From a checkpoint of a small text-conditioned image flow-matching model.
Model: 9.56M parameters, 32-pixel images, arch dit, text encoder width 192, text encoder layers 7, text encoder norm rmsnorm, text encoder activation swiglu, norm rmsnorm, activation gelu_tanh, num experts 32, patch size [4, 4], layers 8, width 160.
Data: trained on dead-leaves pictures: piles of overlapping shapes, 145000 training examples, 11.6 epochs.
Rows from block 2 of the denoiser, named by matrix and row number. Rows with one number belong to one neuron. Each number is 200 + 20 x the weight over its row's rms, rounded and kept within 0 to 999. All counts start at 0. After the name is the row's rms in percent of the matrix's.
# fc1: MLP up (model.blocks.2.mlp.fc1.weight, 640x160), inputs 80-159
# fc2: MLP down (model.blocks.2.mlp.fc2.weight, 160x640, transposed), outputs 80-159
fc1.306,138,192,188,211,222,190,198,192,208,231,247,203,203,221,229,208,206,174,208,183,233,207,192,207,244,222,187,204,221,168,221,168,186,187,182,199,184,193,186,214,194,209,205,189,202,224,215,172,217,192,219,225,205,183,193,187,188,225,183,181,237,204,243,203,224,187,179,204,219,165,236,193,182,229,166,212,202,195,216,192,209
fc2.306,125,190,181,214,195,206,219,180,190,240,186,182,240,216,180,183,210,192,175,229,184,133,210,221,204,180,186,206,185,199,187,150,186,231,245,211,209,177,193,195,211,197,198,191,204,205,213,191,210,224,241,220,191,212,223,181,214,199,186,190,204,172,236,227,197,161,193,201,194,207,197,188,225,167,197,176,205,201,165,200,177
fc1.307,098,192,172,240,220,202,203,205,215,204,216,222,210,179,214,170,186,200,170,230,189,187,185,203,210,195,242,206,202,197,201,217,205,229,194,227,179,214,187,231,223,217,199,179,162,188,210,190,166,158,204,199,220,194,207,204,230,209,246,218,236,167,204,183,202,204,204,205,183,194,205,212,228,247,202,192,177,151,187,198,196
fc2.307,082,211,250,179,177,200,200,202,198,227,214,208,147,219,226,202,212,246,184,188,175,188,179,217,175,189,230,181,183,213,193,213,170,195,192,235,220,193,219,246,187,218,190,187,186,211,193,211,192,226,233,200,166,211,195,201,219,182,136,171,210,223,204,207,197,205,211,181,237,199,217,201,216,222,185,179,222,207,196,212,171
fc1.308,097,188,201,224,213,216,206,189,188,194,173,196,214,207,203,180,204,184,199,203,192,232,212,203,220,193,196,208,173,222,207,193,222,184,223,207,203,190,175,188,196,207,206,202,190,182,192,158,184,201,169,204,193,202,187,174,231,188,169,201,192,214,192,205,197,177,201,194,192,219,197,213,235,186,226,205,219,213,191,203,218
fc2.308,101,213,206,185,212,225,198,210,185,209,210,234,161,227,185,196,210,170,205,167,171,184,229,207,211,191,202,178,171,194,186,184,192,216,193,220,216,190,259,172,216,232,202,196,178,190,223,217,210,144,204,183,189,193,178,192,224,242,211,186,190,194,199,190,210,218,202,182,207,228,178,216,234,210,193,215,205,219,213,212,193
fc1.309,060,236,201,196,183,234,200,157,189,225,178,214,189,199,192,199,206,204,215,209,219,206,245,184,204,221,162,207,226,202,171,232,207,213,214,197,204,210,184,191,191,238,195,223,235,219,194,223,209,210,212,201,192,166,172,198,193,162,203,211,196,215,175,192,169,224,198,230,219,202,255,189,183,174,218,192,211,180,182,176,203
fc2.309,068,219,224,193,205,186,201,194,192,188,198,200,211,214,205,219,192,189,209,253,204,179,227,189,203,180,189,182,230,238,191,226,202,212,187,207,156,184,219,204,201,249,215,252,173,174,214,184,236,186,216,211,219,191,222,209,195,210,193,187,175,204,193,202,242,250,208,214,201,237,194,220,174,201,222,235,190,201,216,196,208
fc1.310,104,182,192,174,156,205,206,198,184,203,172,207,177,221,195,212,150,177,201,217,215,202,248,210,204,181,208,196,206,221,180,189,204,176,199,217,217,185,208,226,220,218,213,208,200,208,191,180,236,212,236,222,226,212,235,203,191,181,213,190,188,225,197,201,182,182,223,161,234,214,186,181,194,196,195,205,207,210,173,204,193
fc2.310,092,181,228,202,172,205,197,198,233,191,190,178,200,161,166,195,220,192,207,181,166,193,203,159,207,206,200,211,204,206,178,245,188,212,238,221,196,162,211,200,198,213,142,233,204,207,199,168,206,206,229,217,215,227,205,218,197,201,242,185,177,183,170,208,193,188,179,210,224,204,174,187,179,182,206,187,181,203,199,208,208
fc1.311,094,165,214,230,226,230,191,204,178,183,209,242,224,178,170,246,211,193,219,194,179,225,197,228,174,228,218,226,193,199,200,213,211,185,177,200,190,191,261,223,193,209,198,230,228,215,192,213,241,197,207,235,192,184,203,196,213,213,208,208,208,212,167,203,244,232,196,191,201,230,166,204,221,187,188,213,146,209,185,200,213
fc2.311,108,187,196,205,209,207,211,181,239,201,207,216,187,218,194,188,180,201,211,194,230,206,193,212,238,170,247,176,244,192,217,205,219,229,193,223,214,186,178,204,228,193,178,211,203,204,194,213,193,221,213,202,198,223,156,204,191,183,199,213,219,190,178,212,246,269,163,181,204,228,200,187,215,227,205,199,232,233,186,188,214
fc1.312,080,196,183,215,223,197,200,180,234,212,204,205,201,198,201,229,214,158,193,194,200,227,239,220,189,210,218,170,195,192,199,190,207,221,215,212,193,213,218,206,226,192,190,201,208,231,165,182,235,204,221,199,203,194,177,206,195,219,179,234,173,204,194,179,209,160,173,224,206,209,199,183,180,215,215,156,188,209,220,197,216
fc2.312,090,221,203,227,162,193,198,201,211,181,181,197,200,202,212,187,156,227,214,196,232,205,173,204,229,205,187,193,214,173,181,188,180,193,218,202,213,180,187,207,193,201,175,210,241,190,224,166,221,210,219,198,171,173,203,180,204,198,206,207,227,193,222,224,220,177,203,182,196,211,239,190,176,213,197,195,246,198,217,229,202
fc1.313,087,213,214,192,213,193,189,225,252,181,182,186,237,164,200,191,197,204,165,181,191,187,203,192,205,202,184,186,195,213,170,177,236,169,195,193,185,200,238,170,198,224,213,207,215,195,232,197,187,250,181,166,191,195,206,237,189,188,211,243,207,210,228,238,243,183,180,192,210,216,171,186,229,243,195,171,177,183,206,213,220
fc2.313,092,197,198,197,242,233,195,190,203,173,184,192,197,229,186,196,222,205,247,203,231,215,193,200,211,187,173,182,210,228,232,205,181,207,192,194,197,239,209,163,219,220,195,199,220,196,200,184,199,203,223,215,192,187,206,208,232,207,197,219,180,251,207,174,186,246,217,183,178,189,212,195,172,201,204,172,211,252,210,202,177
fc1.314,075,208,177,205,213,197,151,213,221,207,223,208,219,199,166,177,195,178,212,219,214,160,198,171,198,234,197,215,183,201,206,213,190,195,208,174,184,180,196,210,194,196,195,189,174,223,181,211,201,174,157,188,221,190,219,195,236,180,189,171,213,190,174,208,232,190,214,171,160,170,177,183,203,213,207,237,193,191,187,227,207
fc2.314,080,216,219,190,211,185,204,190,197,231,222,160,200,207,182,213,202,183,166,207,195,219,182,186,214,189,201,197,194,214,157,177,219,199,178,193,225,189,194,230,227,203,179,195,239,159,225,180,219,194,196,203,201,202,220,166,200,231,193,210,243,240,149,222,242,186,218,147,187,204,208,212,250,209,215,225,201,206,176,221,216
fc1.315,102,206,192,223,196,215,215,211,214,223,189,231,183,197,174,204,196,176,190,194,209,210,207,198,171,196,197,246,194,220,176,224,191,191,199,200,194,204,210,220,205,202,206,216,146,221,161,218,177,191,182,167,229,203,197,186,204,204,237,206,202,223,215,235,191,196,214,186,206,222,195,193,175,218,208,214,185,166,214,213,194
fc2.315,093,196,180,226,230,193,219,199,205,228,196,201,208,221,180,147,189,184,193,199,211,188,186,205,176,212,184,182,195,185,193,217,203,196,181,204,216,189,225,173,220,235,197,220,180,225,190,155,216,186,198,194,195,208,181,201,193,168,161,148,181,188,208,212,226,217,163,214,218,222,199,197,207,158,189,196,198,219,226,222,220
fc1.316,062,264,220,200,202,219,198,199,193,187,221,180,207,214,199,251,212,195,208,203,205,205,181,200,200,170,193,206,178,175,200,184,231,196,211,202,230,193,168,197,203,202,191,197,202,215,183,201,212,193,198,171,193,207,210,203,180,211,221,191,216,225,190,203,160,202,216,189,200,214,173,198,214,197,192,243,146,231,245,207,195
fc2.316,080,258,150,196,206,178,229,209,211,207,209,193,215,181,262,243,194,199,210,188,188,187,208,232,183,175,222,207,205,211,206,203,199,204,213,177,244,182,203,208,222,192,174,184,217,209,223,204,159,205,170,192,202,213,192,210,218,217,200,199,160,191,202,185,195,205,199,202,186,199,196,183,233,189,179,199,208,224,185,204,189
fc1.317,096,203,214,204,210,215,188,208,214,159,215,218,213,177,218,180,169,189,186,246,201,214,243,203,204,143,183,209,194,193,178,187,226,192,224,191,210,212,201,181,198,232,191,230,198,196,171,207,216,183,182,199,188,213,224,204,198,220,202,226,169,252,205,189,178,172,221,193,183,223,236,233,183,214,232,178,187,186,226,208,181
fc2.317,085,181,162,181,173,217,200,173,196,188,190,180,197,221,223,202,241,190,165,218,202,200,161,178,189,209,165,186,204,203,176,215,226,200,200,181,170,191,191,175,139,207,199,224,173,237,250,177,256,221,181,214,208,207,201,213,190,212,181,216,222,192,198,204,190,214,221,172,208,230,181,199,183,206,227,154,221,216,229,187,210
fc1.318,082,219,202,193,193,185,207,157,216,219,213,178,228,199,183,243,195,207,226,214,218,210,246,208,219,201,192,178,199,162,224,202,199,193,198,193,164,186,189,178,194,214,213,176,183,195,200,257,218,220,174,181,188,206,183,187,227,208,212,200,192,238,232,218,190,230,213,188,205,226,195,186,198,179,248,227,162,212,238,197,212
fc2.318,093,202,182,168,183,216,214,193,199,193,211,174,216,222,217,222,188,210,212,225,208,207,197,178,211,179,195,168,210,175,190,188,174,204,202,219,207,167,227,210,219,211,176,181,246,196,200,161,180,200,209,230,210,219,186,189,197,174,205,198,200,256,173,169,199,202,171,227,220,204,212,174,173,195,209,232,184,204,193,206,214
fc1.319,125,208,187,195,201,188,221,181,235,173,204,205,218,181,205,213,199,205,168,226,208,189,212,209,196,222,159,213,206,201,231,180,190,200,213,214,217,197,216,197,199,184,209,175,205,199,187,230,224,167,160,198,200,191,165,204,194,229,208,190,180,211,218,185,209,221,203,245,203,205,208,199,173,255,195,224,203,197,238,160,191
fc2.319,127,209,202,167,194,229,230,207,178,202,194,200,189,178,233,186,228,185,199,218,203,204,219,239,198,203,164,170,223,183,165,208,206,223,208,187,207,215,221,201,190,184,173,181,244,202,203,214,204,196,250,186,225,197,216,192,191,198,208,172,193,195,177,193,220,207,206,182,242,186,219,209,188,190,180,199,194,220,208,199,202
fc1.320,096,179,217,199,166,210,193,200,218,201,250,217,180,194,194,225,215,202,192,202,177,201,227,171,218,238,164,238,178,190,194,237,229,198,204,197,213,201,204,220,222,241,217,198,181,209,210,218,219,197,174,168,149,206,195,198,235,186,218,186,192,194,192,159,192,205,210,183,187,205,204,233,197,189,231,232,176,174,218,208,195
fc2.320,104,207,209,197,179,225,222,206,212,213,176,212,211,185,206,190,179,207,207,210,238,198,218,170,194,190,213,214,202,187,197,185,189,210,231,214,198,198,189,187,235,169,215,219,188,150,223,187,244,175,204,151,181,155,213,216,217,192,180,213,250,185,224,177,201,192,220,208,236,214,199,230,228,170,175,181,202,222,209,189,211
fc1.321,060,160,219,233,181,196,213,209,194,218,222,218,150,200,199,182,222,203,201,229,222,189,189,168,194,195,209,203,226,200,213,211,207,211,210,198,217,195,207,192,236,192,187,202,206,202,200,242,201,181,209,230,183,196,197,158,144,219,212,187,184,200,193,198,184,178,230,197,189,195,222,209,240,207,226,192,153,189,203,204,236
fc2.321,072,172,241,225,224,195,197,177,199,172,156,180,209,193,193,216,169,221,192,224,194,149,230,180,215,181,215,201,197,201,208,192,217,195,172,191,208,180,223,200,186,214,214,210,236,197,203,196,190,248,191,182,192,186,191,203,246,186,182,183,191,172,214,202,230,232,228,184,197,240,213,183,166,201,176,141,213,190,184,198,165
fc1.322,067,160,196,218,202,171,207,212,189,226,201,181,187,200,173,182,201,198,225,241,203,222,202,186,197,226,211,188,154,204,163,198,228,200,217,195,247,207,179,196,202,198,197,189,205,207,197,176,183,208,207,165,186,194,178,198,164,214,203,168,182,219,193,192,215,216,235,192,183,184,156,189,216,195,198,232,185,185,201,205,151
fc2.322,084,160,200,219,202,200,200,204,200,216,165,205,220,219,193,206,206,188,181,216,163,194,185,220,209,211,209,195,182,198,189,179,216,190,205,185,232,188,167,186,155,178,198,191,226,219,202,216,182,237,205,259,194,191,212,242,221,200,191,190,208,171,216,227,187,216,200,194,186,194,174,200,221,184,215,196,221,203,207,202,245
fc1.323,105,254,225,225,190,172,218,203,218,183,182,224,204,216,168,195,203,188,168,221,240,194,207,170,199,213,189,213,187,219,201,206,179,208,209,196,196,183,239,186,198,203,195,167,218,178,194,191,173,170,183,210,188,195,189,200,192,201,210,196,167,184,194,185,242,193,200,215,204,165,184,189,186,198,200,215,217,161,194,184,193
fc2.323,110,213,206,180,198,229,205,191,206,177,208,214,209,215,222,234,231,163,173,202,200,203,191,238,217,219,193,181,209,182,231,241,199,194,199,185,188,190,223,193,211,189,200,210,201,204,205,183,209,175,226,189,175,194,169,175,221,207,229,200,173,187,190,220,206,195,150,199,218,201,188,201,217,164,171,198,198,208,212,178,196
fc1.324,076,202,210,206,172,227,192,196,222,243,214,212,222,199,234,232,248,217,193,233,207,233,201,204,184,227,207,202,214,218,225,176,210,199,217,210,187,212,203,225,225,227,154,220,201,195,200,199,154,214,190,202,227,252,199,184,193,209,233,176,227,199,222,231,166,152,210,161,148,242,182,185,210,190,190,211,188,208,189,237,199
fc2.324,081,174,173,194,174,217,182,201,203,216,175,172,188,201,212,187,208,190,220,229,214,211,196,200,197,224,227,164,183,204,179,201,193,214,196,192,202,192,218,193,164,198,169,230,210,216,214,226,184,197,220,217,207,186,224,182,192,175,222,204,224,206,220,228,210,165,192,182,234,223,209,190,169,230,190,198,202,218,198,200,180
fc1.325,101,183,228,207,181,190,212,221,212,205,205,207,178,208,236,190,224,184,194,202,193,179,237,186,189,181,177,186,188,184,196,177,195,201,189,192,196,214,198,184,197,205,242,242,237,210,169,249,203,202,214,181,206,236,214,187,213,195,210,254,224,193,229,189,219,199,247,218,159,177,177,202,208,210,217,184,194,204,181,214,198
fc2.325,105,219,216,206,226,191,203,213,227,195,231,208,200,223,219,217,190,207,194,170,185,200,173,190,192,190,218,197,186,204,200,201,222,183,248,201,230,210,202,199,164,197,218,147,192,189,215,197,182,194,213,179,233,201,190,209,219,229,240,223,197,200,209,239,197,203,194,161,220,213,169,212,239,209,201,190,184,205,171,220,169
fc1.326,096,189,218,202,225,195,192,195,200,193,200,190,210,192,227,193,182,174,193,211,215,188,201,198,194,155,189,226,208,160,187,158,228,195,172,198,211,196,206,180,208,192,204,208,179,185,181,186,201,235,226,148,190,230,175,222,191,229,223,213,223,231,175,162,240,159,224,221,197,189,181,204,224,203,198,199,196,181,177,207,216
fc2.326,100,210,214,212,183,187,211,195,217,191,170,199,201,223,177,216,190,191,197,188,154,230,177,223,190,211,198,211,210,189,182,226,206,184,165,176,202,168,189,157,214,188,211,212,245,163,161,220,196,208,193,233,199,212,225,196,201,239,194,251,179,212,215,187,202,210,193,174,197,191,157,214,229,220,217,172,214,217,209,197,159
fc1.327,109,191,198,215,213,194,183,219,199,186,203,217,208,192,213,200,169,193,211,246,245,170,238,183,214,228,195,206,199,189,213,202,236,204,198,176,225,184,216,166,228,240,164,165,219,202,190,189,203,202,194,223,199,213,195,240,213,203,220,169,177,214,192,262,184,164,206,209,175,183,207,221,205,192,207,218,206,206,199,181,182
fc2.327,092,194,225,210,180,195,207,206,195,184,185,173,216,177,196,196,184,203,175,198,220,212,204,215,225,232,157,212,209,164,187,172,161,172,176,194,197,186,216,213,185,200,159,217,185,216,182,203,217,239,192,209,222,226,199,185,212,181,213,216,199,182,191,219,228,192,183,163,199,194,196,190,185,226,221,209,228,175,198,183,199
fc1.328,150,202,207,185,214,166,206,208,179,236,205,246,178,197,222,200,199,190,206,163,190,222,191,218,180,191,188,212,189,204,187,220,181,194,225,195,208,197,172,207,189,178,198,181,220,193,174,231,218,159,186,218,197,182,205,183,182,233,195,213,221,195,192,197,181,244,203,186,185,177,191,207,160,169,199,219,186,223,210,175,214
fc2.328,137,168,186,187,210,178,187,187,217,241,223,166,218,189,213,180,213,203,187,233,218,233,201,183,195,189,211,196,217,205,194,216,184,226,183,186,194,222,211,231,204,179,192,176,223,190,202,204,214,223,182,214,188,191,210,187,184,174,186,176,216,213,192,195,185,162,203,198,216,183,225,199,165,177,204,191,207,177,207,184,221
fc1.329,143,231,178,192,251,223,211,200,196,188,175,223,193,213,221,184,175,188,203,205,208,232,175,209,166,193,220,200,208,192,209,187,166,206,188,189,186,195,185,199,193,187,196,197,210,204,172,223,169,203,208,208,209,237,188,196,154,161,194,219,216,202,234,226,203,222,167,187,200,193,179,168,179,224,172,156,218,208,214,184,197
fc2.329,149,189,212,182,157,225,191,210,179,183,195,192,222,202,203,262,213,205,184,189,202,239,217,170,239,211,219,207,202,208,200,198,220,173,214,172,183,191,186,214,217,195,183,210,196,170,248,208,207,224,185,202,184,161,177,211,183,209,197,239,241,194,227,190,183,202,212,199,182,216,172,240,196,247,201,250,183,191,192,183,201
fc1.330,081,208,198,185,160,206,202,218,159,218,196,192,222,185,241,207,207,204,186,200,221,198,199,195,190,221,196,199,198,229,184,188,184,206,193,235,174,202,172,157,191,226,204,196,192,182,196,227,187,241,169,187,222,187,199,182,218,189,197,209,216,213,180,208,221,176,175,208,164,208,198,213,223,177,191,228,211,217,203,201,170
fc2.330,081,194,168,219,205,223,174,181,178,212,194,172,201,237,189,252,185,152,222,185,195,254,214,213,217,197,220,175,211,211,241,192,226,192,200,191,177,187,224,171,227,223,199,223,219,244,211,219,233,190,210,201,191,192,217,203,216,216,191,223,203,197,206,201,181,222,182,190,185,202,176,191,170,210,232,223,224,197,195,190,186
fc1.331,115,188,207,219,164,205,166,187,185,172,200,192,198,180,240,194,211,193,179,180,222,187,178,193,194,201,168,203,186,174,179,234,224,228,206,161,242,208,218,183,194,228,210,139,216,208,187,196,192,223,206,180,172,186,208,215,196,222,183,188,226,221,173,241,190,193,196,182,196,205,183,210,198,193,213,194,206,206,197,150,204
fc2.331,092,198,167,163,217,194,206,197,197,205,206,205,193,227,171,214,206,231,163,177,216,189,179,212,191,183,200,212,208,184,166,199,191,232,223,217,194,145,199,210,189,154,186,147,213,195,189,194,216,197,185,184,210,198,215,204,199,193,235,214,217,201,183,236,211,202,226,179,193,205,226,228,187,205,187,225,207,177,202,199,213
fc1.332,082,207,182,199,173,187,194,200,184,196,218,205,212,168,252,187,169,212,217,204,229,203,209,212,216,198,153,213,200,196,217,184,189,209,231,170,198,170,179,217,205,226,213,215,206,216,243,174,193,205,211,213,176,207,173,160,205,182,175,186,199,210,195,209,228,208,196,237,169,210,221,190,249,179,185,214,228,170,188,180,215
fc2.332,074,208,196,187,222,214,207,183,224,233,205,194,199,243,199,193,207,192,192,193,175,166,191,180,198,174,178,174,217,214,202,188,200,197,217,157,188,202,197,207,185,232,201,226,199,200,171,175,211,164,203,190,197,190,207,184,213,215,228,209,197,198,210,218,217,190,199,187,237,216,217,226,183,176,214,210,202,212,203,181,202
fc1.333,098,224,206,213,197,165,190,197,212,222,190,211,184,199,225,147,204,206,179,171,228,209,213,188,199,215,177,194,221,220,205,211,176,212,196,186,206,197,170,179,212,218,190,215,182,192,199,187,231,200,181,145,206,178,202,220,225,200,200,215,221,225,180,187,220,210,217,221,174,188,189,194,213,234,169,193,195,252,220,225,165
fc2.333,094,203,180,190,196,215,196,185,162,186,207,187,185,188,204,216,202,215,183,196,159,186,241,178,208,192,191,222,198,181,170,216,208,197,223,194,185,232,247,193,169,219,197,189,214,187,179,238,223,214,180,211,197,245,218,207,171,204,207,213,215,170,195,219,180,190,226,222,195,218,185,270,245,201,158,210,169,207,213,226,202
fc1.334,093,224,204,176,212,180,201,210,211,194,171,212,240,191,164,203,201,198,231,193,194,227,215,207,190,218,187,168,178,177,210,193,213,227,191,208,171,173,223,191,202,160,227,185,213,168,166,166,222,177,162,197,199,196,216,217,213,232,189,174,209,216,183,219,164,186,185,196,216,164,231,217,226,212,213,217,172,224,170,197,200
fc2.334,096,207,218,220,222,192,206,206,195,196,212,237,196,195,200,195,221,201,183,158,172,198,237,202,213,201,193,166,208,218,181,190,172,199,207,208,195,227,218,185,209,189,204,210,205,188,197,202,254,180,197,216,182,188,187,218,183,231,197,203,193,174,157,183,214,205,185,211,189,160,175,207,211,215,208,241,195,206,187,174,179
fc1.335,082,201,196,243,188,192,200,205,202,202,218,205,202,190,234,166,194,191,231,172,248,197,198,220,196,174,210,196,227,213,236,204,208,199,205,193,234,209,154,192,206,202,182,222,207,243,197,231,201,197,192,185,203,192,225,213,194,205,190,209,213,183,193,204,222,189,236,192,230,172,222,181,193,239,202,249,223,220,172,198,159
fc2.335,090,190,193,207,220,165,198,211,175,153,215,162,218,199,202,165,223,194,240,244,237,175,214,215,180,212,186,204,170,223,190,204,185,203,216,201,193,211,180,175,207,186,210,228,203,209,196,210,199,199,179,242,206,205,210,154,166,199,206,192,190,188,186,176,189,231,211,191,213,203,155,197,187,209,186,210,184,198,197,218,235
fc1.336,094,185,230,221,187,210,190,192,201,210,264,203,191,197,235,154,185,192,150,203,187,209,238,203,208,225,193,206,189,222,188,204,189,213,201,203,184,207,220,196,171,189,188,232,184,179,200,207,192,204,227,203,205,183,177,209,229,160,206,187,217,190,193,196,196,207,193,206,173,171,211,218,204,200,190,188,277,209,197,193,197
fc2.336,099,164,181,159,188,239,205,220,215,221,258,208,208,198,228,203,211,201,218,167,196,210,209,218,192,197,217,224,202,202,237,207,219,214,208,193,218,201,199,208,230,200,204,189,177,208,186,192,168,177,194,178,182,235,190,189,222,171,206,207,199,229,206,194,200,153,168,217,231,171,206,205,181,203,208,191,170,193,206,202,199
fc1.337,106,198,188,203,194,215,176,204,209,202,208,232,214,228,192,218,202,175,201,185,196,210,207,196,203,159,216,212,193,201,208,208,209,193,209,200,180,176,239,214,208,214,191,215,208,210,203,197,207,205,209,228,192,208,217,205,192,205,222,180,199,189,208,242,203,200,187,202,200,163,180,211,185,193,198,196,213,218,170,194,188
fc2.337,101,206,204,192,176,203,163,214,199,194,196,183,208,189,195,191,200,197,196,180,188,202,193,183,189,215,257,204,226,224,207,221,213,189,197,204,209,204,197,178,182,176,188,223,228,195,197,205,217,205,232,210,222,175,190,236,185,192,181,179,169,181,200,189,191,173,211,240,209,199,207,161,209,191,179,170,180,188,210,204,220
fc1.338,091,198,186,198,195,195,177,177,221,179,185,203,209,177,206,192,199,219,199,218,207,240,197,192,181,193,180,206,190,193,163,219,186,188,183,172,220,192,171,190,188,200,191,180,160,218,214,195,174,148,193,213,208,151,192,196,200,245,199,200,219,195,186,194,199,197,192,212,196,199,181,198,166,202,192,183,189,247,169,225,226
fc2.338,085,202,209,218,197,166,217,198,193,215,239,213,194,210,220,202,186,188,189,194,204,171,200,192,222,165,216,198,178,198,208,226,181,163,205,209,180,208,251,231,194,226,182,185,230,209,168,204,220,227,201,217,222,206,200,164,212,186,218,199,230,186,230,218,185,231,214,213,186,207,198,216,166,190,201,218,223,219,238,200,195
fc1.339,112,181,207,192,210,174,191,223,191,238,215,202,183,215,214,231,225,162,194,170,167,206,189,214,210,222,203,219,200,192,199,189,204,241,182,202,194,189,182,223,190,202,221,176,167,182,177,239,199,267,247,164,202,214,219,164,189,234,210,226,206,239,186,183,187,200,186,219,203,220,165,193,174,160,194,215,239,211,197,186,209
fc2.339,106,204,204,181,210,193,193,205,210,229,225,171,210,154,181,198,194,225,177,196,221,215,207,199,198,176,220,205,213,205,185,196,200,193,255,207,223,244,220,238,193,207,187,204,183,188,193,222,174,177,224,166,222,151,207,198,202,165,177,154,192,193,177,182,163,203,222,233,207,198,207,200,202,174,186,193,181,198,187,208,237
fc1.340,081,211,237,179,216,164,240,216,176,201,199,223,223,203,204,218,244,224,181,193,221,174,220,210,167,198,216,219,205,217,218,167,194,231,188,145,201,217,212,191,185,184,224,234,214,191,180,203,185,192,198,179,240,178,196,216,187,166,188,194,197,196,183,192,224,193,194,184,197,221,207,169,220,212,202,184,208,197,187,244,189
fc2.340,091,203,198,222,199,162,186,180,209,183,175,195,177,195,218,199,157,192,231,217,198,190,193,162,169,179,197,197,205,221,217,224,212,193,203,202,192,214,167,181,194,205,204,189,232,203,217,197,198,221,221,199,196,253,159,203,204,203,241,209,214,197,199,166,195,195,200,205,167,195,208,186,208,205,217,189,162,191,194,214,207
fc1.341,099,192,204,188,186,192,199,164,240,169,186,181,200,179,192,193,182,219,200,181,190,203,186,217,208,189,178,170,190,196,205,199,199,156,213,203,184,193,223,221,220,194,192,228,191,202,195,176,206,151,168,217,220,213,172,200,167,229,185,221,192,236,201,181,216,218,191,215,217,197,164,169,196,209,194,188,174,210,233,196,222
fc2.341,099,200,209,220,205,214,230,215,228,169,180,222,214,217,195,204,195,175,196,197,187,148,187,219,204,225,185,232,203,201,167,170,189,196,233,209,152,187,204,196,199,201,217,207,204,222,193,204,233,182,239,215,205,207,208,202,222,219,205,199,198,186,207,212,200,189,173,174,171,206,211,206,206,196,195,214,234,232,183,222,190
fc1.342,076,202,219,205,204,258,187,234,177,205,200,217,180,235,228,258,186,197,213,224,185,210,208,156,209,169,178,193,179,212,292,196,222,205,200,202,177,198,209,166,176,199,165,215,178,217,209,218,214,217,191,165,199,184,204,205,175,178,218,199,204,183,209,190,204,221,195,207,185,199,200,203,196,192,215,218,207,206,230,219,179
fc2.342,077,218,180,211,175,224,207,210,192,217,204,221,227,178,194,228,216,231,195,181,206,216,225,212,183,180,188,210,197,182,168,223,198,181,195,207,193,214,153,185,252,175,219,213,202,212,171,194,194,171,206,206,173,247,173,185,241,196,178,224,184,175,198,195,208,199,192,198,188,165,144,166,201,184,212,191,161,171,192,198,190
fc1.343,082,188,184,200,202,208,198,184,198,160,227,224,200,169,241,177,229,213,193,182,188,250,210,172,179,169,180,233,181,238,218,196,184,204,182,175,207,191,174,207,157,213,228,197,208,211,200,237,219,177,217,198,194,203,155,148,200,161,211,201,197,181,208,204,225,202,190,202,204,178,216,232,192,193,194,200,205,223,216,222,194
fc2.343,087,207,206,184,189,187,215,222,222,183,243,227,209,202,217,202,213,165,209,213,190,193,222,213,200,208,165,167,197,166,187,202,164,203,220,177,178,191,223,210,206,214,179,201,184,175,203,200,189,207,196,214,204,207,175,162,193,196,239,196,175,186,193,207,206,195,171,153,211,189,183,208,154,212,202,224,200,160,201,192,209
fc1.344,150,199,213,186,230,180,187,212,191,233,198,211,220,185,197,225,208,198,221,209,228,191,198,188,202,203,196,207,194,227,188,147,173,201,161,191,208,211,183,190,172,199,207,191,180,201,229,206,197,215,185,206,187,170,221,170,221,213,186,182,223,194,203,216,181,221,161,191,182,207,240,203,189,157,200,207,217,233,194,191,182
fc2.344,144,206,203,211,167,196,215,173,215,235,202,205,204,208,182,158,192,230,226,211,197,175,195,226,175,176,193,214,189,205,212,183,191,204,231,163,223,190,162,183,230,208,217,228,202,196,170,202,222,169,218,164,188,237,236,195,203,199,214,174,232,202,213,203,220,186,180,192,190,174,211,195,202,177,179,173,202,210,169,222,202
fc1.345,086,217,173,193,199,195,217,221,206,185,250,185,225,212,180,196,194,216,209,206,212,218,219,205,217,193,216,195,208,201,219,208,205,186,173,197,198,191,219,212,218,194,195,189,178,193,180,207,221,230,198,211,205,191,240,183,199,198,197,179,204,202,203,201,173,209,177,169,207,207,202,279,207,207,251,216,216,193,210,219,220
fc2.345,079,207,204,196,201,197,190,209,200,178,220,196,200,201,181,223,228,274,227,174,225,219,138,193,186,185,192,203,189,223,179,185,211,198,182,218,210,205,223,178,182,205,215,182,187,210,176,176,152,212,186,198,196,212,172,176,206,201,222,205,207,200,212,183,209,239,175,163,199,186,211,209,166,211,223,164,176,205,195,181,173
fc1.346,075,228,208,174,207,188,205,175,185,158,249,219,217,180,187,195,174,200,185,193,214,213,197,217,218,178,198,183,195,195,227,206,190,180,171,220,220,200,200,186,202,207,179,212,168,189,185,164,203,215,206,191,182,242,232,224,184,184,212,197,211,224,193,207,190,231,176,166,202,194,198,209,223,209,177,221,192,192,200,235,177
fc2.346,096,190,198,175,186,186,176,213,194,228,216,177,215,233,179,173,230,177,191,259,191,234,221,199,205,211,211,205,176,227,205,209,213,197,194,218,192,216,236,199,182,210,202,248,206,212,218,213,170,230,199,195,212,154,187,201,178,184,210,167,211,182,186,210,199,195,159,157,217,199,170,202,195,193,178,188,188,181,216,215,204
fc1.347,104,206,203,223,194,203,186,211,190,217,244,193,189,215,201,260,216,205,215,226,194,194,181,204,192,186,193,199,267,182,201,200,235,214,216,186,207,182,246,248,212,178,208,202,196,173,193,222,227,232,202,261,200,177,211,196,224,216,209,195,205,217,212,195,210,206,204,204,193,216,202,207,186,180,178,232,200,185,165,213,138
fc2.347,106,207,193,225,183,181,196,194,172,202,206,225,172,216,216,236,217,200,214,190,199,192,205,202,185,240,170,202,191,212,188,210,206,193,216,214,221,206,220,146,177,186,215,207,161,227,209,214,188,172,178,212,215,216,212,189,232,214,200,218,209,216,182,204,176,169,197,205,211,186,177,206,196,191,196,205,173,209,192,191,170